A small multi-label audio tagger, trained from scratch.
Model: 5.76M parameters, mfcc input, widths [384].
Training: normuon at rate 0.027, batches of 128.
Rows from block 6, named by matrix and row number. Each number is 128 + 24 x the weight over its row's rms, rounded and kept within 0 to 255. All counts start at 0. Numbers have three digits each. After the name is the row's rms in percent of the matrix's.
# c30: last pointwise conv (model.blocks.6.c3.0.weight, 384x384x1), inputs 192-287
c30.154 095:090104088106156114121115143107118145129087095147132143114171119086124110101198142126120164126160129099100127115143108146132144116097125167067112128157091167099130112132154158155140104179140108129129130149132084094144139116139127133115151125144157150110154142173138139115152095169109123138
c30.155 106:135130138164125087149136116116166125058130119113126126104132148151119128113140150105131119149149130127137101129148152196103101153156130120131147131166125120128137109118127123150086134156097145119106131123143105137117127115142166091114110121149094104158167137134174122120108120156138090132
c30.156 094:139141125101130194122111119113119132148103154122132133166159113131122040145122102142135144116115130142154168118129112111134112083147137127067114132130152111120143130136123136141168117118118117107078138089107164145144145138092138152128144115152138113119138120097147126137125171112127118119
c30.157 084:133136115110168123127148117103127135112110117105120151115127127093096107108116147111211144123127117154103107136159139124164123123152108071106103154100081148114112136076090133115127133110103122217139134140150102164154140120111143153147106227096132133126125164125176157123109089100138111113
c30.158 112:130148118116103102103149117143073123157125128123133103145159164113144139137152123124097118123108116104130107142160134156122180117151113162152132116116142076165144142095121144095119120152123160106134135129121165121111142161125119155123085109121140139090146107140111095094137118118119145109
c30.159 097:108124117106121148135136106143117122097102150114122123106135105128119109166148110139135139143112114153153135130099197095151146117131127101156138094124117072127122108129110144100110149111117121114132094120087198129114119102094125172101079138112109126127130154133155095162114132134101138123
c30.160 100:169113138156101131139119110142179122146133108111119125146103136109102120116086110158138169152184119097113149142119179094123112124088155190151117135118141144125118161134129109131159107098109082110127112116163156117143144114092102159119124092154121164116124149149106107100138091166118141127
c30.161 108:132106180145121106129120115118114155130140145164139113153121101125132142153131134127141154082100140140123121143119134098128100152109118133111150155171120121107108123136114128102148133143119123125142097127103116108117129144077136159102139159121087143156131130161151100098118100151139148153
c30.162 109:125093099148126116104121116152141137091159094090136147123134106146114104157126170109159103116135147155105106132115144108139099111134096124148133151151137175102124139137116077114124138084115131133160122129124179115142107115125115150113112138118105131117134143085116135167115147133105106144
c30.163 091:099170155135132145138115147122158156140124109115123099149143124103148190104143117127104153132120123100141127109106126090111117122125134128133142135150123183097105170116157106109145104147120137104092112097128140156129120127139148098122094133147151120132160150131094174143112142145107147119
c30.164 102:131160109150148172133143155149171124148119120098153105160109121140109091160139115136154173109140124115189131117100156071114112160129127078142071141121130105075100130097154135104157118128127070128139146121091158127102127110096107161154087135125116168081131117146161124125097159094106193155
c30.165 103:184112071157127133120159130144119114143114126087139122129121110111127128131137138134139127159100145134115146177117132128105145129125123125111139125120134132108135100144104142137078142120108101158115128132122143127092135147118115131153143123126085111100107124146125122129147109151126136111
c30.166 115:120129104115097113108119090139104153133123142121114119106125130130131095110108133125143110122125116097082153140141109138092085057144120123154121092123140139132111138093121149100107129154157098133162115102122112113110111099091123123148148123119142112140138129100112109147114113184106125120
c30.167 092:123125092128127158127160145111081175122114143115134179097157084108120111120118182105147135120102138099152126134138109130118125133097148126129099102140134103131129134152139137093117178142113145107156119130116126115134118135101170128117136154130103123102101155105105118084104130119152108121
c30.168 090:116113109148145157093187112052066161138128150146154146154155135099124148097137152120123216130140109203125099132109162120116129126099087127144077134145152132121130120158128107144124119143118123109120099102132149122116121111120132122126097123132108092103149137138129118140147136099153120103
c30.169 087:104245126226146087105154130115144138138139110121131093166075113144124175126118129098149127104149113130190147097149109128109116123125107153121122111112127143168127115152097114111102096122150132138115100117152130099100115099162121091130083111129120133087113098170122134151144125131127104133
c30.170 093:155117126116090114122149106106140163172095151141119113157101113097125119117101178109130114131127125086125095134116119117131106117103101123101139106153118124113145126113131133113091130124134103120071131109103098103131146108117090137093110105138141132135108149123178117124156115101103096146
c30.171 094:142126172115132150178126138148103114186131145124108109133125081104116120114151135155137177107129116085142094137140140080106118126129148140100112120106114125100118108121130135120142117135126134131146067119164120090131175098098160128102150123130093138108096129127108162141143158130109145136
c30.172 093:079122139126153110138165117139105154177132138144145140121087133119171092111128146161133118117137144139085084126201125132132155140107154147185131109121129154142122121094110123126118128155134112104091111137130175121129113138143126095129174145144100128135113153131132188063155142109108147095
c30.173 112:128112122131172147143124103149158126094125133091112162120141124112124101079140120112114123102142159146160139166136147138120103115114098135091151070107134103117161122148107103098123110111132111065115114142143154121126141111137158123127104103116110147104083153125127135125129130143101163122
c30.174 105:177146117103163114149133124109168132113109150152119104078139135122159153128102137131107111114155110101085134130187140120135159139098105138119077158135088110140146095115108092109110156125084140123099133151080114125149106124136140186128117113113168166136117150118070156151133122108158111097
c30.175 109:150146144150140129122165114111169107142124106138120142134144141108135115138133146155134121137126146105123141149109128109116178147155142142115127139173119114099125164137122109118158137122106149125158129168115131139130154168112105157106131133163109138172125137165138126144143106148143129177
c30.176 101:132145088113124157114150132117095120153132120105087093102131109100145137104097125132158140112124125085147179135158136137113110143133105130123146160127107165113097189081108099137192173188110153057135149152149114151121110070118146169141140107147117105151121142157153135125109176152141125110
c30.177 112:137115150118136127120115134118097125137153127100128108125138214161141145142128126086114123165101149112125146128120125126124141160138118126107117066132141144130133126142127092108123115137151129120138111132121135141113143112228135156134153151144140126151112119128119154135082091141175133119
c30.178 103:112142095097132126140087127172153092121146111106100102136119114117108124097117113123182107127107137091086165182106137111101138096139135116118138158157138104089103184117107121124126102108153118123155153112105122149137136111132072142121119137104134095170132126137116195179107162112147122073
c30.179 103:139145133142113145110124101165109109140113115107119124081102117122136132081155146108161105132135164086133156138086127127114130100177124134137151134105161090066126132084100155145106156094097123135099128100128137112101132142126089101135131113210159159152131143150104142145146167148152114121
c30.180 101:153117131123088142130166143126122178100140130119125112110108084179110129091139122144127148141114124174130114151099121174141138111141160142140115097153115128105128146100148113123146156142153125134092149113118145108117144106090136140157120159129148118123137162143149139102155066138107092145
c30.181 078:149119093101138125159131133136068146110131120124118107084162117182119104087198118150130093101123134115127114109124135191108136102132127128125132122129115193155110106127118254118102138153134076087116150148087116115127134130123120136134255131102138106104147100118100162157115107129120088137
c30.182 096:138130174150145130130121144156119183116148107133123115122117115119142148110112134136153122134145154080100095135107115094255121134201150108125101167094114141121153103135151162119149107126150158191121116104105112105124111105111135174124138248136149120107096154169189132120122075176127140119
c30.183 109:172117113106138136123096080124114114116127123127080136121128164117164111131132137124127118107106167110138176152117148146131147107154103115104113198150148104142132161144144132133117135139127144104117125093144090123123126092152141154126120162148152166129118146127137115119117170161165152139
c30.184 111:095142163141136137107114116120117124120112136128120129131124135118171095063122142144129166099112149126118084117149133131117100137115115136139105132125138133132144092145146101125117127132145132146109148136136139131146126148151167153113091120084119129111130147112141125117067136104158144134
c30.185 099:127092094137175172109134110130190112120156132114144162181143137134135108137145102161122154142113106148117091151094132131139154114171143165101098140145127115117140163087090133147174175186127132114142138131115117149110108140132132118140084140137116085083121126170121162126131150158156163116
c30.186 106:140133115145081114151117176089156120125112171139121098092111123149122152142146140076096123171133135125118128115111118158131090136144120145083139119159128147115150124112133087160127108179096140156103143140113101095106102077114129155120088131162159113159134137169161147108117115156110138160
c30.187 080:099129143176126142119144106122138120129122161164138131128130130100143134164059131128138125116113108105159100118121126167078149131130153100128132112125137122127087153168130136138148127138135137094193090106192145159100116134122128111145119157104180146124135111132148106173134098111127142113
c30.188 087:139124093105139130134129141094076126140137135101137141163118129144121097141149130146127120158146169151105123166098113113123139169106153104099139162118136140127118201148128104098148139108156098147114113103115159113160147128124163153127110083102091096109090145179119140131112217157116127121
c30.189 108:176122111138127169080124105089146122122114173116136136123119120120157166143141144133123104158096135138096157106116108149106154099119135083059089122101137120135121107124136110116112136125165116153128154136149130149136116099098100161146102116153166125121130129143121164126112136159123117126
c30.190 100:145107146133162165111112156100094159111132175109119145072151144083116147108176101147158098136127108118127088115130123108133164141123139141117109129117123107107130130149088163115113100173140087125154138115130111145157135113148147094133116133122130113106155167112135101179132083151187164141
c30.191 095:134119072120165158128115138116119124169132146087119152168116145118131112114132142110154110078129108158116176121116131145104125119115115119102104100120101135113154138126147133153137082104121138121187065085121075141110138126162086140179117152110110124087094115132113154151120129149154121129
c30.192 105:143129135185147152130123093111097155110123097135141130135134151107102132089115094122127136149170105132110156123118116146099127127099128158124134146123122146106109140127143130164147113128124156118106149124126131131130127116121150095093111124112145152121113135127123125120108115132098121118
c30.193 096:159159130102088127137162096132123147152117127096100096159151093127117117103112136111119124121123132095122124148128120125136083092082097123142139130090145130134155146082098135113095117118103130095124163149114088095150125123118117120159129109115121131134146102129170143089149145161143101123
c30.194 113:141113150132135109159102104132138134112121124117105129124139198133126101114138101125171098151139138142115123128111125123140091167132153130134100120153187102128191113133140159095150114115130136110137092163123125115141173092141090095143136164151089105137123138158148115128129103120170087139
c30.195 094:140140090156156153152109149116126135133133166142119169053151133116121135146144131169117137117129127111134122115091148079139103151123109133092090154133130108127126126104157159098181100153149133092138104163130109141122140119124085149120132144170167136140150144132093115163144102188134171072
c30.196 087:117129117122122112137105147130143107098161111163117125178113113135105107127159125122114085144129131136158119205109085160159141108113104153087132137098162087144140172141094119140084096138192133119154089116079127147181137130104104127138089162136115094153105132128162129136152160143121121090
c30.197 104:120127178089112109105122135114111163125137112098137123130157126110100085137103121132151137128124108114129211142104125162116152138142154102124109102121151140129144106084114180110119133133122112103119162101172137102113114103155124087178205144101141099109111081142148115142133140186173148150
c30.198 112:120175128141108146143099110130128125128106147128169141113156176152094119113136087158122154174120127101144083114144121107121122127138144130143149116128138141125142154101129133171127085118167136118096174119135103150083162159118136125117124130172143129151135119128105149117144101120148121115
c30.199 090:091108165118115104124168091087137135132113107124128076139129105125116088128119136123135142149134120101125162121158097103086113135098167116125089104137120099143137132074122155138146161135148116133100146122130115116130167086088103130165128198099117143131130114125094127118123106130148117129
c30.200 098:163114138105135105149153194127115111118216124138129099133135116131107109177099179124133093119100139145147155147126203129128135136122101157143099152128117139115120141169108142112141134110117142130180125097113208105145115116128130145146120129125161117148118120114151092138123109114132146133
c30.201 108:162177126136140154110123084157220114135135132104137127139140141126152124122127131112100144109118128105110131145137125144121125116107131145137128090098157144169111140144112116128097119146145127196114137116114106129142084118136118119112109135116125143125102146147088151165137111174114127105
c30.202 096:150153071106120097143142132130109136125144131089114119112145142098131115099165065127140161111099160105123175098117130133139135113218120119093148105117128120125117129123113114109160130147124105125086115121147118153139148151152111149165135134118124154117165092138168120140138128162136126142
c30.203 088:120121108129145174127098126139134123117178173143133123131132115121157157078128091166107230150099118084133113133140141099121115103148071177154114123120140137102120105100109168138108133173127113120159126145093146146101136116111152112121151125129129086165120116112101126122124109101123149115
c30.204 102:139117108163114122103102114081131142126116152121161134122145130136112138119101085113134154117073078147161152137123114167112115137115147118138114137099138133130108140174092118099158155112141137106162083152142097111120065140130117132114104152176107159093164164162116154141161132147160165107
c30.205 089:124132102117136090108141061120113120123108099126113132137155120134158105130134110109116149106117128104167125198102140155138137115150135103150129134071129090132089142145152126109168169125118149140097087122133138094105152115116124109163109136089144126164156134083110136141144159139169148117
c30.206 108:138101163093168101201132099164137158151122126117116103124127121118132096135105140137120093114129094102167106136141147104132125162118135085155116097117095131104157147139126130140148116116130107113145134148142122142133105176148125104088130112159173065114154136127100150146121161125120161138
c30.207 094:109122103083112086113133102134124105143139118124165145109089119138187135106130115163102115138127105125151116138150068137106144134108096135122113113121156147141114156119135101101114172115134124136100100136135186144142124120137195118140120130128106076115139074098095123178124107142157135104
c30.208 091:125169122125145146136105092134141105157121152100120134128126133170104182099122108129100104112134116109118065131125082131131129107129148134115093129122128137133117114134172161135144136099137138126129119139086171155105131102104132113142124120099123136122155078193109184208092142166118139146
c30.209 102:102112185094145117115133172115148138178084152127135159131163131141126149110122119158098164154118144116129116127129132130132161136097126095105133127128177154165087119144120103125118111131136147128156170133161164102134126144154127109146117120123114162122141167158132104124139144117124116108
c30.210 086:140146154120118103182187110116192142177137087154117118153104105160104085107148142128136104084118114110117119140155166104124156102126118187149095128133146165141129081122177113151137114168121156112153098126123151150148157086146177090132145130128107098126136099131151117088128099098113123118
c30.211 083:124142103160126117092098105085098182122124130125104165111091133149067105125123173136178103112115143140139099134111130108248124138152100123136104098144123128099150127126110108108120161120100155205159152134124150142140121096123115156164127201152131128164143165161170128141097106141158117118
c30.212 097:153106178150142124105141119117149104133131182124106124141086140110148118125108122146120134126153121172126118146113115131139157117103138163107111101129113077142097112161136110147126159118129130170176102155138108100129115149146144160157076096136098142142138107151142163170120142157137151121
c30.213 098:133107107100156126167147146109114114093119109126133138113123118153117074170143134136144117129116127153176115109120141104138142137128139120141101109129108121133139122166176122114132138109147158113144144157135146114127132144105134148097093127144120112124107121112124112124086123159113157141
c30.214 108:137098112119090082099121141143145128102133085093127149113127141097092135125095085168114103134123116132142147155137129188123143146117163164150097111085163118117125154118100128115092152099112099148121139149156173123148125100108108157114099093119120144129128038097081160151121138187128132148
c30.215 092:218143109127136141150124167092119130103108138124118087168127119110149148124092151132133131147156133106146092114118069100128149157109118108096115126115154124087111139149145153139094108111127143156117141106110088126153103113122117104130126119133110111076118109148147127132123196143115201145
c30.216 090:168117102106144089082163113140130153136163141131149172141118108157169136150089131117088159105106114078158127164160142142143124128097076104156138152117164150165131155140105135101136150126133153118128126118152124104125151150110147118122144148106110095160141104149132138050149153129176100095
c30.217 098:089142092131126131140163112093129138140114149105142163132120110111130056135170130120149127127138141128128137146123136132131127133109120139122167102127124140126113146182118169166115129120115144108197131149138132160144150117103121123173153129136125095112147118125125124151121131112115139112
c30.218 116:146146111118114144127133148115149177124123128117173124111143136123093137120135142137167133127128118133128103176114118139112168123093134099139137157149093133094120124110121118133128136096101118135088098152098135114136107142097127153147113132108093141186086134172144130126121112136100126137
c30.219 095:093139105124143159130150128139102130123118146144138145136152110202154166118132111127095136165133178124104121143134146123104144166124139112088127110133148108116137132089133123124135124098135145131117152124113109114159085131099130119071147113180135092133157108121141159142123158154159125131
c30.220 097:142139155113138116162141128110084101157117124099129140125144144166166132166084140097112120115120143125112177123143153088148135130077100105105168160128123082161095089128133120143128138101093148126113150140102138109133143103114130131106116121110113138134111171130118144186115095192112113140
c30.221 124:132163110125165118125114126115147134107135142123127116120141237119110144146145130166128128135137130114108130133125131137123186119138111174114104173142141125161097120126140149107128143129109135136120143136150106098135096125175124081114086130141161119164142121115095139137117110142117142125
c30.222 094:129108111119121095158125135109156145140119121138139123132175105156107118107174117115111129171128118106086103113120076102134139165110159128141130140119091127141171090198114145120127129108163156114129135128122091114183112149115105136139117124138087196107097124151154193105117159127148085133
c30.223 111:136136127101135149132194055106110105124134136138111105167134126086113118110140109130120122144120119121129151086090104117101131135137101144105134127131118113101136115144130129110148150145093156111107143145123129090129099120112154149097099137146122141176131124085145121114141151146102110150
c30.224 102:141145093143110124120136128091131153128145118071142119111134104110129092162139137106136157122143117122139157136144110137101138109104137127151119135130142123160162104103133152072130170114114125112101142093173149104178155161132127114120124174100124144109171111084113162147110143145164135150
c30.225 092:144161173096141133149117129147059141126151152102129113133106116136109116142136144117111151191093162154116107123096124136119115125077145125147098125111088122148169129113127151096155118161136112146140101142213167119126098114117110100122121106148147141125135134144158140118112154096173136128
c30.226 105:153112082166070105148124087095113157120163118121145126116126175136128163080127134116111092119133126138140108119064091151120119104102170134174151133125140137099148130093106110130165172125090149134121131153111155160155109142120136119176126164095089119159135119214129138151110160135122121109
c30.227 103:129145127123159165124132128120119129136158125156092113127132165117147156122115153134157115124143150136108106120106143129132122129146095097086122135140114130142096114173119163119061107142127083121169111110090109134139165122131141111165162099097126130099109135096130147137118100111116095137
c30.228 097:150107147116082141146146137130169126099128074139106103106110104182128108158108124152102137167153124128147088101094080154173112095109213096145110145085130175142145142129130136110099105120163159148141137174154148133138113140122141151130142121081116135124110122134132101162090130130112113105
c30.229 095:136157113134107162115133098136158163144096096146121132137152116187099119127101109123128128224115157144105113124119112110095102144144124136122090102127139111104136117136108108120124167121109104122102161115143157113083140137121110141182091122119125124149109115144104104092096148104111135122
c30.230 092:134126152127116110109112123121149123104121118157169189120102124101113135108118144185103130116116124113147115142228123175134160145060134125180109119113119122161128114117109087167106125109149136135159116114127143132142131170158091142135158119118136118133106132112123101115096126061121159096
c30.231 098:118155104108151148129137121104139160147126154094141124126109128111118126156074125166108163109132102138129072125105130139099105156122109131132161097115132123121114105143122125104112116120144107109104141101140138159115144113128121139129106112125113095120104109140107122104131119138125113144
c30.232 090:137150183096148105097194126159097162146121107118182167123103111110125125090117191157158123118135108105133159154185080091141159115118167095164127125101145134132111158116095113111127141121155118117149112114131150127144113127119099094134123135146129086130142112114125125096123142141161143132
c30.233 103:128102147116162103112121140111119134130150110114133135107143147124125108138157134125158085153080109098157102105134125133117130129139103155125092161176135105104151111116110118117128135140105116154110135111116130098145117139123117153142136116086092131125105156134134092151133146154107135117
c30.234 104:151117123148125120112071134114114135102131143137085124102096168128149151128075095141164133118107124131131091092177116133117132143137123150141136114120139113162186105156096092118139093119113106146139143156109129102120122126129079152103104145097133126113152164136149125136111115137141139166
c30.235 103:133154121156138144144146145145136133101158094129130132091152111153115115144079147130148072133121137158152130129147171135154116124111135143131123103159134139140098138138173175131085128124085140160117138163145086108142159123139141175126130121108119129097118110169184094146120119146141133153
c30.236 100:138103164139107132155132135121160121121154120110090105102122117153130094074166137151112061132161113111131090122125191125117106105127158141163103106140132100139145144104093124142127149132119112096109127144119135145112158081105110112142147130133090113114150151144166068102121146147141116144
c30.237 090:112139155119149124128107092148094119098151089113100122104095085127119114129102134144201131123110147207130093095108186147255145142118134149134099128119127117131130110139144133125168116142077119181107092117126108135085129228107179135118132201089128109135132135149232079096099091123127119102
c30.238 108:128109114123129091108164152157122138122128118155154134158150107099163107129154135091119144106129128120180089157137090146144128096131136110123158092212128131123130145107159119111159153164142136114146139112122119138115155140122156114149125125102091134123160156145180153149108138135130069118
c30.239 110:132135122153132111134152144116144165145139116142130141149166134104123114141103132166112113146146174101121103149122118148134170122164108095110127132154172125147108098128117141097135136177107146137144142115122135129129136120132114163114113145157105130124108132147133139136188158130120118139
c30.240 102:112191089163137156112069107091146118142110141127117137118105153105103167096128137177178132121156129098147151123145107100121172117106132125102133092132132095112118149136099153156144114125109142158145147091096119097118133096112139120107099148172177126102108124217100137146109146160132104095
c30.241 089:117145125174115148111109115154132149117122105112138111132104111184113124062125138118104105180122152104144168128129138100128112152086134088129109143120133132102088099136136133128167115128161122116117179114153142155148131171150145188120132116133132154125188091115148142082113125109126117168
c30.242 078:126237116236128116113096125109146142128104141141089133102101123110160144095148085152118107111138135126149128107109110135141138129109086097168123122113124146117120120144136086109217140141174178126127131105136165108134138130126191108113121117101130105094113143198133118103133114110136144112
c30.243 107:124125106108136133144074109109178122162097143138162125090157120167144126119148115184174143128139125156130076117124111130102145140147148139117115141118136120121118136128116146182152141122133125096124137121115149140110134097127131118159127127143159155130116155124104181147105153168134145095
c30.244 077:128108158152164138123138075141096147084137153117157098092143167119134115127099129129116159164103142106158098122149139145125111134143156159103118116111136124113084118170131126138111137121134126124171133122127148135093086106145157114158109140128105129114135099107101144201121138126153158144
c30.245 111:109122127131121114104151125107126164118106111151112126095110112100136162134167081102106101094105135128127125131114108115104148135112093130119108109144118088145088125124124097125092159168080130126115146148138124138125148131102099107145157095095136134103154121140110099094106165079139114157
c30.246 099:112117143135110133114195149111125071122143147119119089132114110145119152162139098117141134174097158116155129146152150139120122125157099143133113174162133115150168118114160126135097124152149130138113119156199110148143144145111088135113105080155118134121099140092125130102163147159113144171
c30.247 105:155144125092158160167144138135142146117156138124130095132130185132159139131134149113120138130138140110100115113127143105190137118128151104144106104135131109141125111110120138120127122116146088140122137161130138140136157153162150138156124125119129158130127114107164145119089116181127105130
c30.248 098:144132172117118109130103107077052159120154156116126111135151119083146109106174153126078140096132124125131113122118143122090127121124115112137118158111125144140170096122090131113157125137143141130110113146194097127191167107148152105087136125155127129108091196122110139188124144163146132126
c30.249 105:143114116120136172171097126124118155133130177130156115097086137123106136135079137123120147119148124110120167144115095150156141136120110123110148137143131121168162147102116113117142138106128165153089133133107120147079118129151119134100152110106168139127108168131121102088136098121126171161
c30.250 107:148106112162152119096130119121122111160113104115120117134114139100112168124131142115151127145127166124142192125114135102107149144124096120145158132128136149125116127113121124095144164129138128102084111103144125105103105147135117136123114134114112134108124143107102176141160139164142150117
c30.251 098:141139134130137109158144110162141173126080118152151118112169125117104100103152123115090096244120173137117112125127134110133094086097137146134128128153129122101173127102118135108119107133129125104136188128161151146217133137125086147111134125094123144109147121088137162096112119074177082145
c30.252 098:103120109117120118105145145119100144108149122149149174139120121108173103119110148125133120075147140121139159119171167152126116135162108090113116123142155140165114183122151088132129167120165162086144131094158196094134124140108128136148145157113092137115149102122103130168136102123115109124
c30.253 088:117128125123153159132109177119099119147098129187167124165149120112105113087144143135129110099146114131159118136120116171145131115104108148152124113145112139115133115100191155131097123107120099103102124141075128137144110162128123113124151127097107118115155109149152105107133127167159205105
c30.254 111:141111133144154126157105110105136105158158173166130128164132129115148117110084150128115113142130087144120121134108128128160122126128105123118120118124127136125106116125132148129105121109150134101126143115099129149116134110131126120140140095155139141127116110136156152110111129114143139110
c30.255 096:145132102117126175109134097132104130156124162110113144119109117150129142103125094155178133122105096114104133156109129137139131128138146114121130089113114129130096103102135131131109104118104139083067134121108142129110104128108167167166210124152104148092119145148114118111129103116166117080
c30.256 116:134152119133122087118135137120120145115129144111131121118127163136131118123107110151129121166134116113135116128146100113152094132121119108146123126104169145093092135101119153142093148115143120115143115135114143126121128173185102117136152157106098144143124105145151132121128125096163121115
c30.257 097:104103129108152110147165146103110156138148137117158154187171142143178131108126094110119140114105114142141080159132114107146134120098175155136127142136112108111111204111093115100098122167209123127133129126114133117144114133109118169089148143085098119138097096132172140124164108089090101131
c30.258 101:123116112124121137122098115121123113133126124146098150131129129126176136134121098132145107159128103159132147070111097138191120095143095138135152146150147110117167112136167127150147107137143151133128130132096146115107118156131125105120117087169133132120138177116148127116098166144143124146
c30.259 096:142127118132136161094141091130183141132109085100086103129132120101144095115118108156139153146118093149111148108097139120120142120118129134121141120141137108126121170111156143200081132109097212104132129120131115140138125093125135140115125109106103147095153137124142141142157104156131130146
c30.260 096:092089121127143123142146163121149112131135095111143120159114119130122123142119143129133131120097124160091107154141156118110146127100138126149135145126128127116119144165134176180099096145121112134128126087084092162116117119119102142115079112109081156137110096175135137149099117128099118116
c30.261 104:127150107155145102096140108090127116107142092163101138143123118101121142088147137114133154090135114132132100141126124127105105151131116112079179181123118113139120117171140118138089067159126142120125126123123147150114134121170141113140133152159094145134149132110094112112157168162145139133
c30.262 091:148137085121110147107144085117196156144105113101176115157109114116081098136165111097143133121131149168117124178083132128128113123101147143133180119143136148139101128140148093132090106184106100135131087084093126124104122101124128072178108132103080086143115075134160191143147142124097141156
c30.263 088:117107145135157122093133131131100138117092153098137112119077153116101088109121120101145126244127192121146162111116133109150138133091085106175148107153143107121158102127116094110141126156128133165110155136118112126130121073127084148159127147109081103091121148131136143158140122104128122131
c30.264 096:090146154115158155162109140097137141157115118141113159116096095105103127130121160087160138102102123134121130144110159156202119122140144110113173154110127137117119085135091088111125140141112107156136104161135097135130130150118102133108110171121076113103111142108191136111114106120142152095
c30.265 097:116147167132101117119173142158138143128109112133171135124107133112157100090165166155163130130119119185144087129170124130131124117149093150149107123111118071130131145151108118118124145149131100105144120087118097129171115182132125145125105146146122145124098119109143116127125125136138094094
c30.266 092:106098141169115162135109108152104106139104137120178132159156097108121130131168146139162113120121137089127076130075101123102114116139140126125176134173131129115117135118178184143162109131123082145156120097127120131119140139117124151124104128091125137126214136111175091137118165104166208143
c30.267 112:124184168163119106140146111125111096103151097147146136119095110147118112106124129154130123128118149118121146132150145123107121135093148090131161139139115141134108139131126132142053154151124072186163113112099104140098115121122134175127113129116180136148114089187094103107121132149117098138
c30.268 115:194093111099154139105148151142107106087140122145106129129151115146139123098139143109130128104132126117134111108134127106122157105120124120115133152111112100121117097138126101112124139099106138142127141129093127136107118142169122136126125137149113186104111131100135129116127134121148126150
c30.269 104:130103132108102074145087133122108114087118181160150177147191104096110112137131090119109107115131107122150123119121098166156131139108159149129117162123129125116148115090121139143108149155134114142169107143155171139164115128105124120108141134112132139144152155101096081151093121115114099179
c30.270 094:123130111113134139137179096103161144178066141155089101121117123146168095143113099117153118111144119104112158131105087156136133121111160123183115127159115128095121155095145116161141127154136118105146121058098128077123109133133137156157139137138142145169138138117146118100134134140128141111
c30.271 113:166104092132097102135139123121155094097144116157133120104120138136157125130087158155092110120125116100156116121135138125157114147125126088164118080114124096152158124130130119111125130114128083089151151134107150126129115079119116141108168121143155139076166153135165137140145135129141135139
c30.272 100:159120100132142162122154133142186126153174149126147103119126115155106147152149120129136145161150126115099116096111170157123111109147090154144119150126138110116135103119124138106116122115106131151161212139129092131129119109136114120157142081161111094102149120124090143099137123157125142164
c30.273 108:140131112190128122120098187160123127110120133167150139099143155144105150144128151099162130162112135121099125155113131167085124108133161128108122136137139131129116117109180150152138128143139160184118118133141118127099122163051112141117115123127097124090111084118155173109141125126127121115
c30.274 100:138136101191113160172125130148143113136156110154101136128122149125131121144091138120107112093132107129081098179106128119125158137117119107150145110157101124115100160162110129137119153105110172112162140163142152120147138097161157122079146128124116140125145065131153109117150165129143118102
c30.275 119:157108132130086114121129115160137145129153134144150127149113101128110119133118131134129115170141123133155130106160147119137153148121130136093146113128107126118104143120131168144137172129116133138100094140098120156110149146059149126132149097117109145142117107133137129118132114091160113114
c30.276 099:163136167128132170135126102122122143144164127173119162133132136066129139112148167112132126161157116133114108091106130145114164133133131152162096143110135110141152145127133145098094115126142109144198141100137161132135133114138160115118104145081148161104124079126130099158124135152133158146
c30.277 109:157139128098123130139137126137113148125137109134105119096149106118133152121134125136142147134155134143101139169113137115158115127095132155136075128119138110109116221160128127131167152111130153047138133103144121137132108144106172109107127157135136157144118115142112123104112144119144130066
c30.278 108:123148139146129134101118107109113170132139129124145102138146169131123106120129117134115126196172116132115128140130152129117109138135135087119132121152171115155128134162140124175090111107147127158128136059098103146114146134163127118137126118085113105113122115100090147090134125075120154121
c30.279 105:080130120168117148081111132094135096107114066126139140163171155095133118122117132137137075126101125117117159106125094125127134137084141095166126131171111140116125150139163133121099078152111119137130150116094113135111127163162106139129164114108118114167140124127167147152106157133113107099
c30.280 108:153141103092121113129151134152144156112112139108095103098138083082133115124124167149129128107143082128113118169160128136133118123132117117174111114103115131125154121132117145115111123119131097110125081107134137117141138116087140164134153132115123119123128134141163099167101106135147124137
c30.281 104:108112103167145152113108103144118133096114130170146136122118154199170131112130149140146153108126137112101090165127132163120119106125147113097135113151131124144154096115157103115133153162116133095113141114128130104110135154108123147111099122132091111151116142135137135130115123141135126150
c30.282 120:157106089103154126112174139145138144118130146116153160116101122125137120111125168142140134133122125124108108111141120128099117102098137126157128142123132105106131124129107146115125134111102133119147138119119129134139113181071143161111114146129164113109124133117135128131137113139150126128
c30.283 095:111136118147154127140163156144148149096106106139146155106094144143129148120094125157104134127146135113116142128170154126112123101117135096143174149123137167160105156142115132137137142119130197135094135124135134164118136125138150109109143129142126072166114089136130099123089135124131119110
c30.284 079:132161102109144111125144157142139123132094100120109101074155136142117131120122125127153138124146169150123160150129173164113141142123107121108144124111097167096106115168135246093137118108144119159169117139116125127073126136153126118142241130111093139105109155138123125101116171099125151106
c30.285 075:115117102099109139114121145096062149133105127143146120146106129105140132158117146126138126133118111115145107170144123134128110108152113123176134109141174103184099118119130130128121149138103134141131150110111148171154111101108138132126119129125101142129112104117147143147131142180162136101
c30.286 091:132104147106119100109142110176137129169136109109099135135096144123124132117125174143115130136120150114087082134138151107129151129118176097112160130102134099140119119152105114123152118124105140112119119122114130120138124074127137125150108129130107133134123104128131134124076125159116150089
c30.287 094:143116135120124125098178154122172113145148134112124108206103128100147127115092138111085142135163140158125126166114146148126156119091100160103093145113121113123121138122130146118140090113113156117106107142140117112130093124155152141161125132135137098146131137133140129106152129141107114114
c30.288 102:136158131151105169103161094133205113125106118141109125162110135134144179125102132140137112175096123086151124144137127124103116091119096133118190107103158098096107154143133128122144162083132149139119133165094101133096110179130136117121076131119116101125126133181109139114112142137134125111
c30.289 111:168091113111144148087100137146184122086129126099149185116089127092137153111162147165109088150113121089127099127206087109147120112107096102146164136152165117139101143150102131106115130179144133120123154109094143119131111093150137141120147106094120116108135084115144128123109124117118118142
c30.290 093:112102086113115127115108087165153106190153103115132123110124123131119078070115170131155130136118133137134090138127148085115160114102139114156096133130127127102097153106152147125109137123129178087130091136115103112118131098133167136158104176141078101154105169141122125114131085137165131087